python train.py --model="image VQ-VAE" --dataset="scattered letters and digits in many colours" --train_examples=48750 --image_size=32 --crop_scale_min=0.8 --horizontal_flip=false --bottleneck="vq" --downsampling_factor=4 --encoder_arch="mlp_mixer" --encoder_norm="layernorm" --encoder_norm_position="pre" --encoder_activation="quick_gelu" --encoder_mlp_ratio=6 --encoder_parallel_block=false --encoder_inner_norm=false --encoder_patch_size=[4, 4] --encoder_conv_stem=false --encoder_layers=6 --encoder_width=192 --loss="mse" --latent_channels=32 --decoder_norm="groupnorm" --decoder_activation="gelu" --decoder_weight_standardization=false --decoder_widths=[32, 64, 96] --decoder_blocks_per_level=2 --decoder_block="sep" --decoder_attention=false --decoder_upsampling="transposed_conv" --codebook_size=512 --init="torch_default" --residual_init="none" --optimizer="adamw" --lr=0.0026 --beta1=0.9 --beta2=0.999 --eps=1e-08 --steps=12400 --batch_size=128 --epochs=32.6 --lr_schedule="linear" --final_lr_fraction=0.01 --warmup_steps=1240 --weight_decay=0.0
Rows from block 4 of the encoder of a small image VQ-VAE, named by matrix and row number. Rows with one number belong to one neuron. Each number is 128 + 32 x the weight over its row's rms, rounded and kept within 0 to 255. All counts start at 0. Numbers have three digits each.
After each neuron's rows are labels from the 100 images, of 14976, where the neuron reaches its highest value: "top examples" is what is common among them. Only what is clearly more common there than usual is listed. The data: scattered letters and digits in many colours.
# fc1: MLP up (encoder.blocks.4.mlp.fc1.weight, 1152x192), inputs 0-191
# fc2: MLP down (encoder.blocks.4.mlp.fc2.weight, 192x1152, transposed), outputs 0-191

fc1.758:104195193188112175111127096115173128082112066214115080187090083105091128106074114091166118087112156161129149171054116102187177086128111120052099147115158115158060125127173121122076092129124145113172167127088131118165112108144137113117154141176134133133123183096142152112171092110097082099141157111141052091147142128125133119131134081138094112116105164128119069125130152124091151083175110158141152117159187165147162145079103160125078142142118177135133145174081142082191145147127126135142132134083114150122131158136145181111163091133175158125079119105114181112056140109121107138
fc2.758:122163119117148187125121109143124142153141114167127096209090143124129151137131107099067136111069142141234111135194092130112148123143159110110221143160176114094094139163082139179140089161085132090090136167197152071130154208108079134152163130099123107139133117112066143086135119098095094137121107113134092192135138132124105132118106132162126099117213062120114112115138156092107112126135238145130084150134216102123118106127145081136117136136113132133129117115134153103110103136129105120079099110115100128144156095178106101149117099184160115137194094152136116152141187124072086160
top examples: purple; blue

fc1.707:150112100100161132157157056149117137119127144155144169064077091091132109121124178102125119121139139123126086125106132125132133113139103122083134058075119133100128125179091151115060112111087160094156145118152165157189108042181088190120196174100193088116088129157092124156120110102093122139115077112144170098157137153099158146193120153099082081124171147160067150137107105131135158101091100123142083127189136100118167116162120081060160181182118164081122156164132118136108105165147122179159133149159146134094124161120115101081129080121150121158093097146109099085213182162145125082
fc2.707:125120143167177093133167105126126148120159125125093098156158180154106133144164122113111125101121091184092130101143043098087094128136076129176129150153125151222150164145160148161150150140140090117102090110151085126056065154131105074142088091143122110129103126119128132083154119128129144095160145151112127178102118089128155109144128138092085123130129148141154094155107124145146151150140155067063151129043070141133105103130141145094114160129123106101144184127088167137047155121122148119075119140194106111151185184131103169140128206141052168076113109149153074200089101168090118189
top examples: red; brown; blue; black

fc1.751:159093117111153147120123077041140070154096114184132127100123098105153095169129166042122100172161106138100117134104116070124121130084123222151184172102085095095103145126074107125103132177073081098103130126169136155130089155148162157105175150133101134152121121090153147165130117073176079118071127098116119160135089123087107112135130155104108110103156096091134130167151138135119146105134123115119129127167155200177149128113151137123106172194110172088113146128110099120117182096123088071152155236139172073163134037098136150175150111157138135152139148108148083141082136098121133133
fc2.751:140128104159145079100203149208155114137134156105157146134123168074085109089128102161138149096142182085157163150103098093112127083198142092097128145177118110065142125122150122142096125089109146117141100173069092119180135119113122116141145149139075133106149142166182110140152190151070158105149150191116139065138141148174113173129154154161126105111096097146150180173108094151112133146146042116105128134130054120125170128132115109160124090188084115133118094122156102181106152104172135179107131053132105153107081114103157097071152129080091073137149142125107089101197105191143093165
top examples: count: six

fc1.132:140140172144120121148105145187150169116083132128179087181129135104120134139128117102153109170112126116092098084103160113172109123048119169126062126106105108147208184146132123121100170073137148132090078165123115185161121085114071185165148089181107167171179165091107131125119191145168153189137103085140089099112107140116101144141117156128129127142110184104168172112121131190096167204134073100111116141114142104162131096099178130156135073142110155072072093105183089135131122114126118096097132122097173121179116165148112157135085167133134167090160027130106146106115135164099114107
fc2.132:075122106132120171120130062094075100079114106136109173066082144149134162092145131144161086132119129118145175149120138115138162173143179081138255119175164177163079153149142091123164086166085142125112136105160149080121163157150097058113095144119116069116143098131109118130128042098074146187130092124133147131129159127107125134137138089146075157108143112098141154160110120098118081127185159145115149134098053151063164098127100143114133100088150110147103165127107135158138119154127078171160121176159162128074183162179126134118139107178197124153090111107134154113170128113155181135
top examples: count: six; blue

fc1.234:143148188129105101082141137123141145127084135155163064101108097095163099124123123124141217167144155106091153154144155110141102089055107124099151153106146101107136165105186106121072109084088108130093118080154127149063143093141092166146165074157126128120086171160148103160131131150071134094091130128151070140175087151073149115115155136123102168112164096117148076161115148133083130128112086138163141114123109168143095102113255098132142083166130153142137114155170147172122121130110160052168151144156147104171140104109167131116148111112117137132048150085130067117111093176085105123
fc2.234:134142072150144101109136112111104179118119130227078215170160145087068141104136092126152072075166136139082146132117103152140128193145139131151144133118147121148127129162085128145125111109095108145106135147242105115122159119148099105141113105132145098142115052112133085064136153106132170119140119127083153063136111056103146142163111118117074151151130149168134118152082119101123151178154121136110045085136121106144138101122156099091169126115131090124111183113168090143095166130156138099175141113138086115035151153173181127134126170084165206111178117092132141123166148147113075159
top examples: teal; blue

fc1.372:178121178089140119124162116112122093141104176161117110137066165104093129105124107161174144092147167088089106121101125103141153204149100151178142143166127120178084118103113111084122137109132050125109121114086113127087085152115106159107128150141073156073124153124136151162171104124157111071195186135123196181182148089112133137108124090099143149103098164120160138116091154157145149154161095138086118093106177034155182209074151105130098104154110202139107155114027110133153114099098172148131128127126126164132129130148135121131134091114124119126122128131149154143006131145152097105
fc2.372:152145131107112138132122124142134162098069112087255105152153160119105179198132091146106186120171215096124154163130136118137081139149177120149128120110113103165153137089177167118147173108128167071153126103113089101176119118157171130154151128119132132107128169132119147133144132122113128172105147170120093067168142181159088087096127154134140114181105141107117098146154110137124153128127101147160130111094079114132172160111061151180123153099091091074035111119161106106139108177081124135139115115105098135026112081153092116141147167102108122152063132145104106162169110091173123125
top examples: black; purple

fc1.282:101122132101119107131143123084128127129184122154156120125118152162140143129126084083127124113134150147166162132094115143132205188087136164174184131167161155131087151114130100162134100086164076094117112117123110136179078126144193086171106072105093184096128146102125116107104129133193131163119179177074144130161108127164157115117090132112070164070135153164109102191114123143135109071075143137147100103183082132207087030095111122135140099155138085136120122133164162237119142121105152155147165125120102103097155146113147159093172121128154066147103092155077148089151184137124082160
fc2.282:096107080122060084120114141139092094160139145125097162159184108123158088114196122167112095130118161116162119105128125185099050119125140214103134147132165132073134118093115156171127099126154148124157133105203105143133164140098047154129124151085198125139154105100112126148135176147112114119101136093197153204085157135154149150116139171149105121136103185119109194129153131103122135122127156118108070101121178164015157156086138160099134123126106170131114103122146163097107126131221124093141111128111173168160118152107123126174140087118187145129150197114134098130114145182169155103
top examples: blue; purple; black

fc1.5:146156223095091078091146017113165148098067116181164122094149149114151090121098120146118177142116193133104189129117145160136177115111111140116096156153133120117124139162135120103079091079126123075083160105084122125085143117126100106155192081136125151099094103112113105135125035166094165109110117115130094152156077132087128110119120120105072147126150184130120126153138126140173138161106108150173118095129061169156106093087206120133097072133114148140141097182144148139200115141099169039112116073136175111104126133136130111126185169106172142138093115090152101146141099151122108137
fc2.5:138135096151165087128149135080142118119120152214110126127162094080083148107144089114110143110104140127086164152135150145122115147103126133141144127124190084097108168170143095142129110092097129184110121095229130149133149070181154138140145130111114116114145046141166118095149122083131171077160034150089179021152110073066117175114128118105104146165163107137135121087096132140074133198127099107123088081124078183139152119093117144108135142105149110124156141158160096123141119124189125043158146106142161103135100156179153101148138183126175190128178131117111104162154164122137120153
top examples: teal; blue; black

fc1.7:176095119163110149126169149064106124120099072190089135125135144116146141147111127078227104165167167163131123109088146150103100156150182121128137131121084098142121157143125140131114089156089113140167132128109156178141100131152079103146123088129139115084105108123112192137100142110157148147118112148158074157167128151220152092167098132098133122162111209152171116212083118187150114125126110100104124103219092147177152146112107162131123136145177181087139167162149087162150168162103173111181187175109144075120115116100128145147121122153071135098075153097086146143120113064102100086
fc2.7:114092118097197122136154204146109136136099177077147147074171104102153103107116110165128125155160055089109110124124161114113086131115137120102134125092163106161082094129137137124110239133174090111105121116133152169047206122092130153149118141104121146100124126115124134186115147116187155108162116146132148084125134151083144178185105169119200150153126087160078133073105133146062124123124123123134128118117053137119214169165117177119099144074198139153134110143123148117131093118091143126098161128156144151161169143122139127096103152148050093137161163121142102168078080143137122058
top examples: purple; brown; black

fc1.632:110104189095177095089178097141156190128118121099171119128163112107125119101169068048163217112115129151153132113143124121160113185090109131100118198166126114103112140121145127119128154049112108145156172147118112126134153177161146195176109131159148112133090112168098078123143068102166134135115126138156138083144062149139160123121139136144160113094141160142088089127141142102056147076130120144120169116163097086168107111147106137118156070094112120152125156148163102206153130102134075124175136162144158085118138142126159106088150087116156124135101203105129106142126025216081141134
fc2.632:119160143149133104173087132142111149109130155102054150086067145159039132111158163105081124140097115096104109154137136132135229091204117112189163094111102116148160152096119169136123151136120127108061113164139067039148048104159108092145135106126192102130086189149078118105129136146104157115143138115089125109147081112161147120167161138143136138082137160137204158156087180197164126148127176139131091136174139095085100138130118132099119128103112136125116163123074139140061116076068108154119138112129122153105138121127158144143108120115103088153167057156112129130184137150130073171
top examples: black

fc1.326:134210106131040069122159142128115105116079138137147133124141170157145141122130167121099116119121149173146147153113138080118157160121105108168038068042128103130136142188132086124149081159058114113075124119166128165144120102127139164126159111116125122133144126143105133124107201118148145159138127120167080162171104171110136124152161129154099123157134126136130124227096127100108129175143119138154131127087184115201164150174148169155100168122156136136124141153150132180127109193119097043087155126109122026099105129068101104125085128094096149135128167138099138079111060127126168165
fc2.326:139138124115144183102104098075116102157139168143122171155185126117044097133207099155097139102068056072155109154080078130147191126131112103085133142131126150140142147126061151091108153092090138126134155171081097086190153114116143064157167129094094126103165125143106113096145135182155123065181159139046142085154146086113117162093163082135169132139150144116151135106085111112139172118118107150141048092199034130129127152159198137062086126131136139150119143069103110159136114122117096156115126127148120151149152114154122147150152182147147207113133122122139124120152142129151137130
top examples: yellow; orange; pink

fc1.318:186148130146243149119179152101144131093120148154112084191168147116094148117068137122171160159156123101133122118103135117106172098140101101089123168132172166155169137123120110150098125108195153135124102134092172124163119041143137129131125111137084148156085155137192081134161125124139144129143096098132131079167173183089138106186125111097081111114117150116102150085140108114113119158135057120112084112125174128164141045130063121062141124169152141139068110123146022135135130135105201114110140138135147169083103112128095092103129156171156150121146159186075165133165149152124167101
fc2.318:151118117215069098058084111133099113087102120161131152111103176100173126119184131103149097052170162168171142119193108128130112220091100109177169101079116133232147161161143150151151142149059128098120109074171152125105103161159122095078107148134119131131132096117153114100138116134126131132130136108125118127111111119123152170089152162114078133173135127156136093185096117091112107139135153153130168137120138126143104088149124165095114098094094150143080182094114178127121166138161094093164121104129123084145133200205122120153045199103200171150130133117124141094165107129138122140
top examples: count: six; blue

fc1.196:130112151080115132130167110090121116120125112112095124139131170156129093137101091161147151116115138136099148111122127190110166133116106166140130140099150111162145120184112178066094166110103143178114124100160153161161109134088132161121144115115178154159140154120133130127102103044204157189123103103169146106173096153094092057129101109119141122157163115088136192114099044156112133105133140116108124104104173163213133177128028158103110139149135180090116166170110045155175130100095118146102121177129118114145115085059138138127178124164068165092067122097082090127166052115149163120
fc2.196:169152123160160109098114164152157130117062116116177154113108119138184107149098140150119185174118095133160127148112186113169118130150099108162095092109140108140133081139148143156129195109107137121131167129108172159096125084085150104135157079158147177130109120132166150086122140062182147106149155119115112178154085140099105147131102095119128104105146143177142115142124116153029137074137082154134116138179071153219187135162102167125078179089161129117032190124194130160111129129089095106133125069122105113156162174108151104099113183061134128145070137105089128142059110149125093140
top examples: red; black

fc1.10:156183146113151106133157106041167147069114121107151101096119154143098152116098152103113131075094153135123180136081150050114179141081105098178113137142107130098139159113132103140130168116093101095156161129069082168193111145120155170166165124134153153119132158118176142133178151140168124093083142162103225084162137166086127117180082102152110147067135139152113123156099084154154085104171121122144143125093146098115109123109081134140147157122136186069126181101089149126151127138135141113123159114079114091119075068163107180076115133139090102128129062140085116109110045171110170068
fc2.10:157152063104161148124130142127087152105108126092074154153148145105073145127144144076154110148165146152186141104160101161138123115159129135194125106131090138185121095182116123104106107139199122116119096165134081062130110173159085231133133091127093127131169177117105149077155076115158153169117102124137080194172140163176139041157150183145150159120125145119152145159135178123149157110158141091131116131053142110100096115079083072118144135150125138133121151096078089133072146106152156188110127226092082147143127103146108123156125134106104104133108162092131159159072175090103123145
top examples: red; pink; orange

fc1.184:162127124125114109147111092152095070143178097128106084141096082151091113150151126105122109104157152157113119183099147139094152087148080117160119121103212107142165105041183170133162117126083172158090131173167143138156111193107155136107179118104159153149070134135132171132167073163105147160114075148114148097104133172133130115133143148113091094098133112117156096093147101084188132185130142132154083123175147122168154081119050106137130118160143157111125168249107124131186125124113162158136112071120112094173091103124116165135131135063160172118158194108132154141127090076151079084
fc2.184:167079096114180200112147163091096158143114138199165138111163113159095152121185138147095122144121060139166144139159138126125163132142115137101170132124059133164163163088067163103121114130140120120126166111071077145087118127133164061117134176096135154122165086115108130142156143190255121158144132110117137102166165058120155111096164170089148159159135129130117128130149116127101152101084129077124062106117017099120117142129153085146134132125142055139121123091127114122119152102163153070133122156152185155130157107194117128149140136102070174097102127129148162109149107113106158145
top examples: purple

fc1.373:138180174123106068137146069066131201134127134169183129099156138131109131088137086084131155069131133156071156137066146118118116135112109155164126134111160106133121159162126136090125133114170126152106151146121117060081111115137120112111193158118129116124115139111129091185135114148110211152123086122047154168176125164160125118162112144115157108122105204162121141173118093138107108130131123139123144100119147114255146088151122146105129121148139172103122156101102013165112162117142119151171151109131120111090125132108116130092160150088148147135128130088094130114132056155059093221
fc2.373:089115115142136128164094119140073160118191184162120179103155127091160131123191073132052118145143113070156120119145085168077103101130117180149133168114128215110159102151134149085118138110139104096208097105106157235100133134149116160099168193105103103132152136086139117108130166171180125108140171118108154112090128097163133106126173154054175107114102141098130161113120174120237083133128088104115142094127174147111110150110109136107112166108097123165157093073144145141133173097167124132120121149130178192128104126121117151142080160136043132155143165150163138120147118093139149119
top examples: blue; black; purple; brown

fc1.458:158174103118171126148148141121114131075126113132138121138107099114129120145115170149160153122123116105108137077024142136099171135137164110114102131059170120105226140187145155098136172102159147156163109106079181220148117134096097111114096052146137158157127097145151174127115144086129118186152131098115144162156125158143119133100138137121128113243114064076105173116160053142166140164119150131101143129122141149136118074099081121141102069147085099113133132137093156108119091150096107123172105182150133095079123148153125152182169133187122159146126059120131122110105190061128150124
fc2.458:149169142132136137090147058087165133096138100132129094062082150155122131108137129192100137071107137131124107177105114183181147156186156066131110125144099093111118083113097115116155116158059185144089145117136089116125071138151172112129089111106022126122114088168076115123129148156130151104138124074150110047101097056100140168173107163165130121102185170113132120142127138150148153171159140159127057137186076143159125150116183150063123131131143161115099126083132103137113151136145086089135107084166126180124143165165161150160102127123065098157155150181109165098180099146160110118
top examples: red

fc1.588:139192138153165184092110084137138134088122067184125136157126161129121126088127136094119064101133133195116151101147085131192103184145131081197140145143110102120174180122121154095128084132067111125154127132120108102116154111117034129129106153162113073109100075181125113124127115161133102136103137097109119132100138104157139118183136122162064189158151139144187141192077112107141124156141148153126141136127079119187084103141129130109133132112108150113125252100057092130124156129114096204169110171161131095133133081140163164126099163128162127172115114158175158081180114132125079129
fc2.588:149153122165116127110145133106124159097152085038110166174092143110113081128098142087149140081140104114155130109154129123125121129104122100148129129132136107094166129137127136114101170074100143110136112092028127149187110255112125201170136142133117139125091132139144189078132100129104116141106169127128145076123127155108140036135114110140185124122130140111119132185125077131248141083101161120135161141129103172230075152111169176092124106114156125116131119120091115149149128110136100119174119131122122136161113127145125125127138168056165117126149082152151127123175134169160117073
top examples: red; brown

fc1.756:165134129066097084117143082121120130081123114140173146145135113150086108125086129144142180097152140115127099125108177148123185099209145166092115106048166110136178141101125135139137137153168084129112150089132124080193084159120157080060155143129153221145170148128112126133108144151170105190144070155053096137131142186117124142108099181095171125182130145183073087126138081131159175150131063155104127137162143095168123115100086200141144113163090154118108136142112139112118079122131097117139114150097106087132106141185131128082119110110116198120142125142101129210088185153141119169
fc2.756:116127103145147140116147144129141057113112090127189098093066115094123163124134054135146115078148158149152138133163194116133100123073161146136162170155105134202140094123123148106098107086147128119157150139086162175119100102112161206103077184126099157102103122145108161115120156206191159099142140144205146109127165185101123140128132150121176128087101101152145175185116074097100082138097095090151110128104121158175161142148195087106130104097141141117154116094095132144098099148195141173133159173170188146120139091159077140104151127097122099138136090099087125104089093073125156046
top examples: yellow; white

fc1.226:172165145112137091150155109149108117100106125173153178112103144126145118121090094153131124177121154122132145150098114105104184111176169022154041143126184118174074105135164127151124062121077124141133141097098167158159176121110109127137178145113115178106136108141128139126106052143034134142098150111165077150182132137146141134145110162127074154166151115138117157168099092160142184163107154132147074157131082142219116146103075173160106127085167170137101123148149073147188126123114101127149126049130156128118091097117157137114172142095114147093074103168137126134150071109093074124
fc2.226:139134125040130141120118138150164065127130141165126050125134137109222095126129156209114188096115138117177125147080138139148150096163114164128117111154167108137095144137121112187108152080113157116125146178069114054126139032109150163116198133140074133125163106121131175097119100078168145122161064146171107161187136119156142130120096093130119113164150106150126145083142167137066087126101085117123117084127118171090070177124087142110104108125129166150169115147108091135171116117122112054071132117120161140163111131229117111135121116133128063140116167095114121152127139092120098155
top examples: blue; black; the character G

fc1.113:115123101114126115078154162128103068114160145130134140105125080152131137087163129102163185162154123157120156163128136120117107127132164093190184179120183173150135180089175112203082090132098150124166132121107170105093106058126127083059107140135101167125123149145104160123171070199101164037126183121112135103127149125133123133066146097106173144107138131106135107140145108125072163097084133129151127134137104082180163115137238161091117104145113088144123194106198143164101153095149130148194128045160145143094163109145119124115122129150163157141128118096149142083167147124134130184
fc2.113:157112153138117157185134147158087161129161127159128120176091109217103159115071129119123086150120103104105076149151099117096114088122175118161126101143110061100124114098108168119145141247147092136090138102145154178080144190102101149155104130093194141096154124124109098170117141049098122166128133132176127178134096155153068131113116139103144098124105081081097164085142115103174150132134134138145170138149245134160112149139090112130081159166097136093127112129094129097154078118124162146068096204108133136120099138185114115131127133162165187115123146166114101128079068150142113142
top examples: white; yellow; pink; orange

fc1.483:146155180080206091142141088094135139158147119108087109138141124135144132215146075106114139159101132087096104151115088130121111151170110101140128146163080127196141129150095128097165177169077129107161102151063144095116150125148106175059207120113108141110126147108104115155106187133170151128168087104197130138120179124152096094156100163155144147140165173115126148122129126134103177076134113162088120139131138092087174119120069171169108101125122204111124139101065089180155084138134102087174121134144079092125158110172158195111134127139094205138107140132081128160077073169100163119
fc2.483:125154140208109117092141143143129121090124101155134112120134155095168110052110135090117132110092211108153158144087106099131174106141138071110138135145110137098150130144148099113092082116112156133129165135131159149174136135127193108174147111145142135111153108125094167101148098115185125154125155116074112100087126133159138141116145101177072131112109078108114132150131106102161070157164115143132169170198189103151063092114145040102055173178116023153195136116162133108106155142159081173137152159146116074144149080093120155137144091153161070141134092126114114110222103077110117124
top examples: count: six; purple; the character W

fc1.669:189127152180117153085159080120150095145114076150092147092161095088102136113060152090111122121123173165085177105164129147152140114086107136104169158101133134147140163107128119142105131115101123074080149090084142097139144161117098111161119101116107128128099083144129159161099102090094182187083101089130132099150077106134167070131094160131125100117111155136206077203107126146134157123179104101127122091127042092143037106126146183172175141101135210099122142170114137203169113100141140146092177103118182093119095172155162104096164134138106160097132143116121123133167132118129065083
fc2.669:098055104118122133129167161114102160132158111117139194100103157115130169097211160119146086099159115118113161093180101125054089189117132147089176175131136134133108164131122084131123190129151136125125075120158120125165177162171136067178110151063157115135119087132135132109122156146167147102113179200039161161126140160115145161142107152097133173134119147105160109105138142090161086132094200125099103104143146110095167068121072117154158132126111099174154093129128106102154156129145196091165144116115101096113140177139139127143080140129040138119135129107153072223123177113133158108
top examples: purple; blue; black; brown

fc1.391:173156143092102053092130102134182092088123080136158058122118121135155157103210086112129096182107107122104155126093113144121145134132135073059164100125155122119115153169181121143111103154096109131134188121146132055131122141170172106148167127140115134155095152126119122140059118181092200182107081170091139141116081130138123093118154104124136173089108179136102154172107152175125129107127141159126116144136017137135105092170109124091154168146181133108107117113137115157174107188102093174146113116144082121107121141063136141157180159096158166128112130139096116157192050134191124155
fc2.391:131126107123164173150111157110090096131120152145114146150168132122133104173046115144128132114100141150093121110142101091146097126146087104178141131081155114162103101130105099169107132184108151119144107118116035153140080146100048082094117110124177072109099183149063120097120120065182131126066160097229117146103137150128130091133153078124121152090157187096098104141136179097121119154131112069145165156126204110093136170102100144163174062060120126131130140135144202089142128108113078058085140098134150141150139155136132141144133090133102150146135153126105127124059178170067135150
top examples: black; brown

fc1.263:170125130075238108116141081121104154100145143092129157111107121090129114112164095171108189109115101152114143106075144134125134123124101111234155161117111142170159122191123133114102153139121124113116124138119086138108097097144107142095141150125093155157126108129119169121157138097158134160160129157095243158228139151077146158126091116101156159100095079151145126167122138130136131114103114115122111102122133043244092117170136098082098125103130076126161150086132088136108131071123178084086141157142121148155190117098134067094143114159084172112147137086151136151144131127169164162
fc2.263:113124148126137116119097148162114105129174162077127175131116118116138127112168109136082125111100134099125123121093134149075087128118115150128100137129147199138126132150114132098123202130148094121226125133098118248113129095169089163051145195160117133152159107065163102104151138135178134113150165104135221118105131134108128148138201158084154114139093150110138180063123143109187117132110101109122212109154130153182116131130112144132117127106099098170135127110156130112129174129196119123120113221109196187164109131127108137105112170118091141137141202140134137139148098101193186137
top examples: purple; blue; black; brown

fc1.172:195111141086154089088163114119123136069110147076144168109124136163165114069174103158090143137135119146126137132122113147133131158128116114166110150129127113071132112148117155082133175080140134153104121140150130115097127103143118141101195142154097181170133137129172133131172117120137167158145098120096210148217144179049137095174089144104180144082145109116158119179134093164166116129075086130139112113093123086255120097205142097070109102150127089101148143112116040180105169105118169090103125121144167112124110108125114070133118127119127160142122100067152121119156145114137111164
fc2.172:108136191132199168121072172163085118119214173135126110151074131119158136104165118114096134112120111111127138110144111154065119113129130139103129160123129192137117107147120151128126147114090118137195118133080098203111135121180087178048150177154121145128136077083124106069133098150168127113129136098157169119091161113147125106147167155099164124116103152094168212110105148110215084133095111135114171110145106150203102115120131154076059102128081094170161142118138150107140158112178149132102102182135178129159143107131102156129070133107094058137133165143164139133170113054175164110
top examples: blue; black

fc1.157:163127180089152119172153156007140115089076136129102154169154116111078122100142149076113119149168165146090132122115093115144183072075090104116109141085115162104160109146135124089123153146125092122101118173120092161047131141095174141175162109172144131064124119173152175105109120056130103149108127089156147148168120135175097149167087086102160110142104163113159161167135089103124071063119123107107186113113078096162147124127146128086166169126133152113098144117075118137129146129146126202120115144145124060158096091090136136100180137101128206123130167084100104135097151179076102100
fc2.157:083105136152112169079092142135113173109153086078082143152096156106070159116145213074100156142172125159097139136154104102082159160127104059129156115083163070170156100185133173175188119152131196150093115096062184116098144167093199123111122111141160137125070105166109123133102177109076136071162187131083137121121070114144090168123085101147132145154132107144155115133151109113125159099150146123116115169139130180135114098140143104107105167172105091103089128118126194114096148128119170134152100050142123123161111152083162171127116145137142156119155071107123153129171071175111074157
top examples: white; pink

fc1.83:142133150094084077107149130103131088144107102117157128081124140131119142120067200153134121128102141124092109161079116103100080118143114074154131118147144136135119107149142091111085145160100187126081093180137151137155157152144105136138214091102094153121105163168121130142092165171090200097150052152089142167118118126101134102104104143129071104042126128139174146112127045127170186122159131114126156131145141115113150125105067146144097189138128207097102140109210143101138127160147172043148154133089077065137163162160136178107146140128089150133172118110153115158193075150082130123
fc2.83:083137141122165143088110077171135170174076164133046120128143149150133094137132082206127152108098100133143078120147080161101139117081150184119123127167072175122102154112089117130120064151188102092147117107137139098120114128189114102112128164116187140126243130141107097156164093140255136126142112077093137180096149153151114092102130188098112124118149106122165162121157128108050199125148114141100113137124144098110116108109139086114125098131146128116180113148115088127112114124121142128099153197110133149088169071089112183150173079094134128092166136163127141136100130148139159117
top examples: black; brown

fc1.535:194103152098185120160129159104108092098149149125138175177162133098089151083104098117170093149167158130133157152133142141073146110120092134120131189143108105128114110164133138061137093146135135122146115096055190084146112143107166080138140146167131126096109121133142162116107180080172162124132141197127065120156141168163155080108157082106145150072109089168093087116137084103159102074154109142161136117138176065185129083096030135151090109164131182114110157092051079104149147188113179165142111174116120145097144107124140159140090147186108135123135169131126172142072134177114095143
fc2.535:141128206120080148111114088117144123116100102159089048128102131110141085114086160146108167163111120184149100161147120126161090188111134110134168123095146112145189116124093127161144096145110185129113175198164124117139160144114157180106170148188093132125145078134140123053112141107096115056119124088145127095142172117063105098147119105143120125197113134138146134104147101123080144158108121136158180123182117157201150175149147132136090123120136110120091143138206113137156148116083049071125102059107121103045089199174156109116077128120167116156084111126106135104192098117124120108
top examples: count: six

fc1.479:122135160100186171139138125104098038134128168134216130170108082164153100117133095129139121118190118195165142115128152114120141176186084126115147104139145102168137160108158110134168103172097167125063092074106156147150165171126073136096117129141162132122121161080167152133099148102125123197122123182126053134147122151145103037132129140101144127110151152182124110104074108119175158153151103140119088122129074137187103098151079086113124150123170110110134147137182196095187109128118150124143125118127087101087129199123135124041111134129108081112119073157127120140152077150102059125
fc2.479:134142166078141170095138159129142112160148131113110067109109099116148147144130114221115150153137159097149116140074113130133132105127124214113089126143121174158089111100154121126105163106159086084100178115083150174114072082160165145109150237096101138063138144131117106147136134157206124147140140140170141127160146105086122151115154131144165153112124113134138204154117139182056149087081075131132144116095137204131144150142161169127108092068125129129108111161090125152115114164175119087072143148119154127203126133110136150078135103090104105101107088064149140148044091175152170157
top examples: black; brown

fc1.353:096187157157137177112167066155201153083094108149139101175159120142157156148078114082133139166092123099168136155091149147142132095102098134199124180131158150098131177197123124124106084107102183153142153108122133128191137162088116113150163167200100092063117110191149131086096112092134145132061104094119115124200110136087080070082082136135110128109101099156103134149145119135137138127107165154077148139113097149136112131084068153121136150126121093102162203147120066117156134155133122184130112154136119082099132134160105129066154043139122103135143123128137098181153145151103059177
fc2.353:167108142115100082133128171145109158107157166074117184162154113163108111124138166146092125154135048143150126151124117167121121069128148098196158112152072124129139154117139167153123152183129110136143122171132183121068107173116168111151146107113135196149135143126134147122128101138140154101144078109137156073129106144130104123100133132135131129090176184099115123113137123162146171140146142153130104193153118177185185126128108167127000140175132155092125132131121185119097081153120123069124083111118123140137075117101095067148085215136057099105151107192093102106189077165173087125
top examples: blue